{"model": "class-conditioned image diffusion model", "image_size": 32, "arch": "uvit", "mlp_ratio": 2, "head_dim": 16, "moe": "expert_choice", "residual_init": "scaled_by_depth", "optimizer": "muon", "muon_scale": "match_rms_adamw", "momentum": 0.95, "weight_decay": 0.2}
Rows from block 5 of a small class-conditioned image diffusion model, named by matrix and row number. Rows with one number within an expert belong to one neuron, the router's apart. Each number is 128 + 24 x the weight over its row's rms, rounded and kept within 0 to 255. All counts start at 0.
Before each expert's rows are labels from the 100 images, of 14976 (inputs lightly noised), where the router gives the expert most weight on average: "peak at" is the part of the image that holds the peak. Only what is clearly more common there than usual is listed. The data: scattered letters and digits in many colours.
# router: router (model.blocks.5.mlp.router.weight, 64x128, trained with AdamW), inputs 0-127
# up: expert up (model.blocks.5.mlp.up, 64x64x128), inputs 0-127
# down: expert down (model.blocks.5.mlp.down, 64x128x64, transposed), outputs 0-127

# expert 37
peak at: middle left
router.37 [123 129  88 119 100 104 114 119 140  98 101 136 123 108 145 146 114 145 126 134 142 130 135 125 156 139 135 100 152 174 102 151 104 140 155 106  93 127 147 110 127 108 112 137 134  92 113 100 156 118 119 164  96 110 120  94 101 118 116  97 105 125 130  89 126 141 198 123 143 146 148 107 144  85 143 124 170 156 121 107 160 138 124  81 117  86 145 136  93  60 178 160  97 135 116  93 111 103 177 138 142 120 126 149 142 149 169  99 172 113  97 132 110 133 128 128 167 103 129 125 144 125 117 144 149 103 104 157]
up.0 [ 84 115 163 140 118 122  96 157 111 116 124 121 142 151 161 123 125 145 127 123 100 154 104 132  84 161 133  93 158 146 139  59 113 108 153 122  97 154 149 142  95  88 144  99 139 136 133 147 125 152 137  99 124 114 157 141 152 123  92 134 136 105 142 121 107  98 141 112 150 104 118 212 126 122 143 209 121  77 121 120 167 162 175 128 120 120 141 130 113 119 114  95 139 127  98 148 130 169 145 121 114 106 130 142 121  92 123  94 139 132 119 130 101 140 124 107 104 136 111 146 131 135 122 115 177 122 153 113]
down.0 [153  99 120 112 110  84 120 135 113  89 131 158 119 100 117 121 107 147 117 124 123 130 118  87 141  96 103 133 135 173 135 105 128 144  77 108 179 110  66  95 117 133 130 147  93 131 135 163  96  98 118 153 141 116  98 116 144 114 160 147 142 135 122  91 146 117 164  85 138 143 140 159 147 140 160 120 154  88  94 128 105 122 129 125 101 111  89 142 100 133 129 126 134 140 145 131 133 165 102 124 116 108 139 145  89 111 106 201 120 151 133 152 130 128 125 127 168  85 119 183 127  88 157 122 101 125 148 139]
up.1 [137 167  96 156 116 160 149 123 115 128 146  85 154  94  98 113 118 105 133  83 122 110 128 128 133 122  91 178 107 136 118 126 161 119 181 103 148 134  79 123 140 167 122  84 161  95 127 132 122 150 138 161  96 165 115 142 112 106 144 101  82 124 110 163 139 122 130 120 116 107 173 126 190 141 101 155 115  88 130 169 153 153 161 107 146  85 119 124 132 130 122 148 168 159  99 129 148 119 122 112 122 122 132 156 142 126  95 129 134 103 121 133 161 174 112 151  89 114 119 114 124 105 111 119 160 124 119 114]
down.1 [134 114 135 162 157 130 105 148 135 175 116 168 170 145 180 136 130 131 133 168 123 147 143 130 142  96 140 112 120 126 117 145 178 150  99 153  97 134 120 124 139 120 153 154 138 157 125 102 178 156 135 133 110  91 157 110 109 141 105 134 119 138 165 105 111 141  98 107 112 116 122 125 159 161 148 113 161 134 149 131  71  83 107 148 110 152 129 131  81 110 108 118 149  92 173 159 132 109 136 148 127 116 147  89 113 111 137 152 154 128 138 108 115 124  90 131 105 154 144 147 133 106  99 149 104  88  78  73]

# expert 50
peak at: bottom left
router.50 [181 110 170 170 105 164 164 171  93  79 104 127 151 110 119 123  93 116 153 119 160 109 163 125  78  97 141 103 113 146 122  99 112 143 105 153 135 129 135 153 128 136 144 117 157  93 144 109 134 164 160 107 137 159 105  90 127 168 122 170 128 150 122 126 152 148 132  94  57 101  93 125 122 140 145 166 143 145 148 110 159 126 163  80 119 133 117 114 129 111 139 151  66 123 134 106 139 116 140 145 125 102 131 150 127 144 111 122 138 126 110 143 132 145 130  93 118 105  93 136 125 140 116 102 111 156 140 133]
up.0 [120 130 129 132 129 111 100 130 152 116 117 135 103 148 151 139  94 119 179 170 145 130 174 147 145 123 117 118 138  98  89 152 172 191  98 112 133 111 110 122 105 153 135 152 101  88 161 148 144 127 129  94 111 171 150 146 114 122 149 133 145 135 143  86 143 115 153  94 164  93 104  96 152 102 105 118 117 137 171 136 101 121  87  99 136 113 162 126 157 104 115 146  59 137 164 143  95 117 119 116 162 122  99 137 108 113 129 113 100 172 135 170 126 157 121 134 133 148 149 115 134 120 120 164 118 117  90 137]
down.0 [151 105  95 128 116 125 129 117 111  99 102 143 123 121 139 131 136 125 115 163 146 151 103 132 116 151 108 161  86 154  85 131 100 114 121 140 139 131 102 190 201 130 156 118 118 112  99 135 105 161  81 136 147 143 142 165 131 106 114 134 161 163 139 129 131 145 111 123  80 131 116 135 113 126 123 140 113 113 129 144 176 154 160 123 104 153 125 152 144 140 131  88 150 199 129 125 151 184 149 133 122 102  88  99 123 144 169 125 163  93 100 128 130 118 130 106  81 108 133 128 117 110  90 123 161 154 125 131]
up.1 [144 114 143 141 128 138 102 155 115 122 127 169 144 160 104 149 112 143 100 163  64 150 108 133 140 118 141 117 120 151 109  93 125 158 126 151 132 113 181 134 102 124 150  99 121  95 125 153 101 126 127 141 166 145  88 138  83 139  95 120 156 134 168 140 141 142 103 123 152 170 118 122 109 131 162 125 141  94  98 150 159 108 100 136 105 119 124 137 116 105 167 121 109 122 139 185 106 107 103 103  97 163 142 136 151 149  98 120 164 142 119 121 125  93  79 148 109 145  89 122 157 120 122 134 122 148  54 109]
down.1 [112 168 129 142 130 134 101  89 155 141  92 105 145 139 110 122 157 105 163 126 163 116 103  97 143 107 120 112 159 132 145 156  92 119 131 101 109 162  68 136 108 138 115 152 142 129 151 151 140 142 136 120 114 104 131 147 147 134 161 138 100 138 153 137 123 138 123 156  61 158 123 133 146 138 113 125 154 116 113 144 133 153 128 141 109 122 148 163  98 110 122 114 175 109 119 145 131 116 139 118 110  90  99 181 139 143 171 144 137 145 178 168 125 145 158 149 150 117 149 109  98 110 146 168 140 183  62 158]

# expert 52
peak at: middle left
router.52 [ 92 158 105  98 143 174 163 110 128 164 118 126 113 138 110  98 126 136 112 152 114 122 154 129 174 136 155 163 123 150 129 178 167 135 152 123 135 143 125 124  99 114 114 125  88 110 131 102 155 119 103 128 183 115 155 150  86 112 111  84  79 167  97 152 176  96  97  99  96 139 148 100 161  97 136 157 166 137 109 148  97 118 123 153 126 110 161 150 189 135 136 146  98 139 132 125 167 129 159  96 157 112 133 136 132 140 141 141 116 117 140 146 127  97 153 114 150 134 147  97 146 110 128 137 140 124 147 115]
up.0 [130 126 110 163 101 102 149 105 104 115 130 169  89 122 158 118 125 107 147 146 118 113 163 110 134 128 160 127  83 151 142 146 140  76 147 117 117 148 141 123 132 118 147 110 102 126 115 121 128 147 141 137 154 137  95 136  96 115 113 105 174 106 166 152 161  97 118 112  98 121 120 158 158 138 159 162 144 101 146 138 133 121 135 126 180 124  91 118 147  95 160 133 158 106  99 137  88 107 164 139 121  84 121 117  62 127  97 126 136 116 146 131 139 115  72 141 177 112 112 155 176 167 139 118 144 147 163 117]
down.0 [108 164 161 119 139 152 116 146 134 178 132 125 133  92 112 169 127 134 109  79 162 110 144 112 165  95 145 114 152 124 145 178 192 137 109 111 105 115  66 172 125 153 132 132 129 140 150 115 151 150 175 132 139 141 186  96 149 102 122 133  81 135 131 135  94 159 140 123 131 114 139  76 165 139 103 124 149 147 126 133 115 108 103 141 100 145 163 162 116 115  76 104 120 112 151 143 157 138 159 151 140 121 134 120 147 158 158 140 117 143 115 105 126 100 135 147 152 147 133 154 120 115 113 124 122 154 120 101]
up.1 [113 133 145 161 134 166 143 125 114 108 101 138 109 146 177 127 123 124 151 115 100 162 151 123 149 138 115 112  65 162 124  97 135 117 134 122 115 108 151 131 118 140 164 106 114 128 155 145 172 102 119 105  96 161 140 128 160 103 108 114 111 147 156 119 109 143 114 129 146 146 103 149 105 157  91 154 154 145  82 135 166 149  97  88 150 155  84 179 136 143  80 157 120  89 121 118 105 106 114 163 101 118 114 137 158 135  72 151 118  94 126  96 152 117 116  83 153 150 108 133 130 117 122 140 148 102 124 160]
down.1 [152 113 115  94 114 103 110 169 135 126 181 108  85 114 114  92 108 140 170 156 156 117 118 164 147 103 167 166 145 128 142  80 151 157 122 142 130 154  98 107 158 101 107 132 154  92 127 113 126 137 136 101 173 134 126 142 114 130 131 152 141 103 135 131 121 165 161 155 123 103 113 110 122 130 160  90 107 107 150 131 130 115 164  76 129  97 126 105 116 153 141 135 115 149 125 136 124 161 130 154 153 121 104 125 159 112 153 135 133 115 127 163 118 163 117 153 119 114 148  39 128 171 143 141 141 121  83 127]

# expert 23
peak at: bottom right
router.23 [136  96 139 122 128 127 113 125 137 133 112 112 101 106 151 123 159 119 136 169 185 133 162 126 155 142  93 115  57 161 106 165 113 145 115 121 125 152 158  96 143 131 161 164 120 116 130 150 135  92  78 153 103 117 128 135 121 141 126  97  99 174 149 112 134 134 125 132 128 108 127 148 122 142 147 166 135 126 122 154 116 158 136  91  97 146 144 128 114  71 142 130 138 144  83 135 105 135 167  96 132 139  87 153 162 148 123 142  89 144 155 189 130 126 150 115 137 169 174 142 137 122 145  89  97 139 108 110]
up.0 [102 110 181 166 101 136  95 152 149 151 105 135 153 122 107 110 136 156 158 139 156 128 130 153 128 115 116 148 119 140 158 135 127 107  86 153 141 103 164 138  88 134 118 134 127 119 139 131 124 109 123  79 114 105 163 134 169 141 128 110 126 109  77 107 144 114 133 105 143  99 152 109 136 156 132 111 146 141 123 132  78 158 128 161 147 140  73 117 113 163 134  60 120 131 123 137 150 147 100 104 102 141 159 148 173  97 120 120 129 109 145 162  97 132 138  90  96 163 124 129  90 151 178 108 156 110 106 154]
down.0 [ 93  89 102 145 107 143 142  76 130  78 132 133 141  97 152 111 172 123 143  78 134 126  76 120 125  95 151 150 146 126  81 137 179 110 147  94 113 120 123 133 134 101 147 149 101 159 127 102  95 125 154 130 121 165 119 139 108  98 137 145 129 109 142 118 130 103 124 141 101 144 149  99 176 104 147 143 147 123 123 128 122  98 123 129 142 125 110 109  77 107 102 150 156 116 132 135  97 112 137 139 118 145  68 104 118 150 143 137 130 134  87 154 145  98  87 164 172 112 116 167 153 118 106 156 115 154  96 143]
up.1 [139 164 156 153 152  96 135  98 158 118 174 120 119 143 126 115  65 141 150 129 152 135  85  93 142 119  99 132  97 157 111  96 144  73 122 125 123  94 128 119 130 146 154 125 155 133 125 107 120 136 111 177 156 112 122 119 162  98 138 120  93 109 143 136 118 140 136 149 166 186 146 157 126 114 117 109 137 155 164 164 146  96 153 126 115 164 102 111  89 178 117 148 170 119 146 125 116 109 113  79 150 132 114 128 105 150  99 146 121 188 120 135 111 129 118  99 106 140 138 108 109 135 142 116  88 135 108 110]
down.1 [116 100 119 145 136  89 120 127 102 118 120  96  92 133 117 107 107 142  76 165 111 112 162 113 115 170 155 102 142 140 108 124 132 153 143 111 157 150 172 126 127 113 107 108  97 140 112  88 102  82 122 128 130 152  93 160  77  92 142 144 134 105 133 125 119 116 146 175 163  91  67 142 131 160 137 101 137 121 157 144 119 109  97 134 135 118 115  79 164 151 130 113 112  94 145 101 113 166 129 147 109 127 127 110 126 121 103  97 163  88 111 153 102 112 111 132 112 134  94 136  97 177 167 116 149 133 140 123]

# expert 25
peak at: middle left
router.25 [145 124 139 166  96 120 116 134 121 161 138  94 187  80 119 130 133 130 119 108 129 108 100 113 115 144 131  93 120 121  94 148 105  89 148 137 107 100 118 114 165 140 114 143 123 127 114 124 159 115 166 173 163 162  87 121 154 136 159 156 123 159 142 105 137 119 165 155 159 152 145 133 114 101  90 130 157 127 140 143 116 129 149 136 128  98 123 127 159  63 140 169  86 100 135  88 124 103 141 112 144 169 144 164  84 136 143  94 139 106 105 102 161 143 119 113 111 118 109 135 126 146 130 150 104 162  82 105]
up.0 [ 99 142 115 120 112 108 107 136 119 147 140 111 102 138 136 129 157 123 165 136 129 100 154 110 177 137 142 104 110 134 102 122 125 124 168 180 110 122 187 105 164 131 110 106 104 159 107 112 134 107 112 148 167 110  83 115 145 154 125 131 103 133 109 154 110 142 122 114 120 151 158  64 148 128 155 172  94 104 132 149 118 125 146 149 102 102 144 112 110 178 174 172 165  64 146  98 111 114 109 130 145 137 106 135 130  94 150 116 109 163 151 101  94 126 126 135 114 154 121 116 160 110 104 123 141 128  95 156]
down.0 [163 133 134  99 122 129 172  78  84 118 139 172 133 108 156 132 139 101  80 161 144 162 111  96 136 138 140 129 185 146  90 100 129 115  99  94 101 134 129 152  85 134 117 128 173 123 153 111 149 165 146 148 108 126 144 103 130 156 116 121 127 111 119 160 123 187 149 139 124 153 117 156 142  87 129 101 109 113 113 104 125  96 131 102 111 155 157 135 115 135 131 131  70 128 109 132 139  56 150 138 148 121 133 120 143 143 141 112 145  72 112 127 138 120 118 130 171 124 144 138  92 128 143 136 147 107  97 113]
up.1 [133 143  83  98 162 106 131 133 181 129 139 107 137 110  81 127 122 131 109 140 151 144 112 127 157 142  90 127 139  86 156 131 107 161 140 150 157 120 129 120 127 113 138  62 117 143  89 132 174 140 122 138 146 111 105 156  97 137 115 127 111 141 108 104  88 159 100 128 110 120 160 106 152 144 144 118 128  86 132 105 176 128  96 125 133 137 135 111 120 145 181  90 138  97 142 107 107 178 108 106 103 146 172 170 138 115 118 124 149 159 123  90 164 114 137 150 156 107 187 125 131  94 138 126 139 114 114 108]
down.1 [115 168 118  97 123 132 159 114 110 133 138 135 161 149 166 141 129 108  93 124 159 128  58 105 134 132 149 144 147  92  95 163 156 109 139 130 140 121 136 141 150 165 139 125 128 149 157 120 147 129 136 115 157  83 108  96 110 112 121 113 119 141 129 116 134 138 123 159 141 155  98 136  90 166 149 110 102 125 157 150  87 110 113 103  86 119 143 140 114 134 132 162 150  96 115 113  89 126  90 109 150 104 150 139  65 127  77  87  93 142 139 106 162 112  71 116 155 124 119  97 144 149 139 153  88 123 128 130]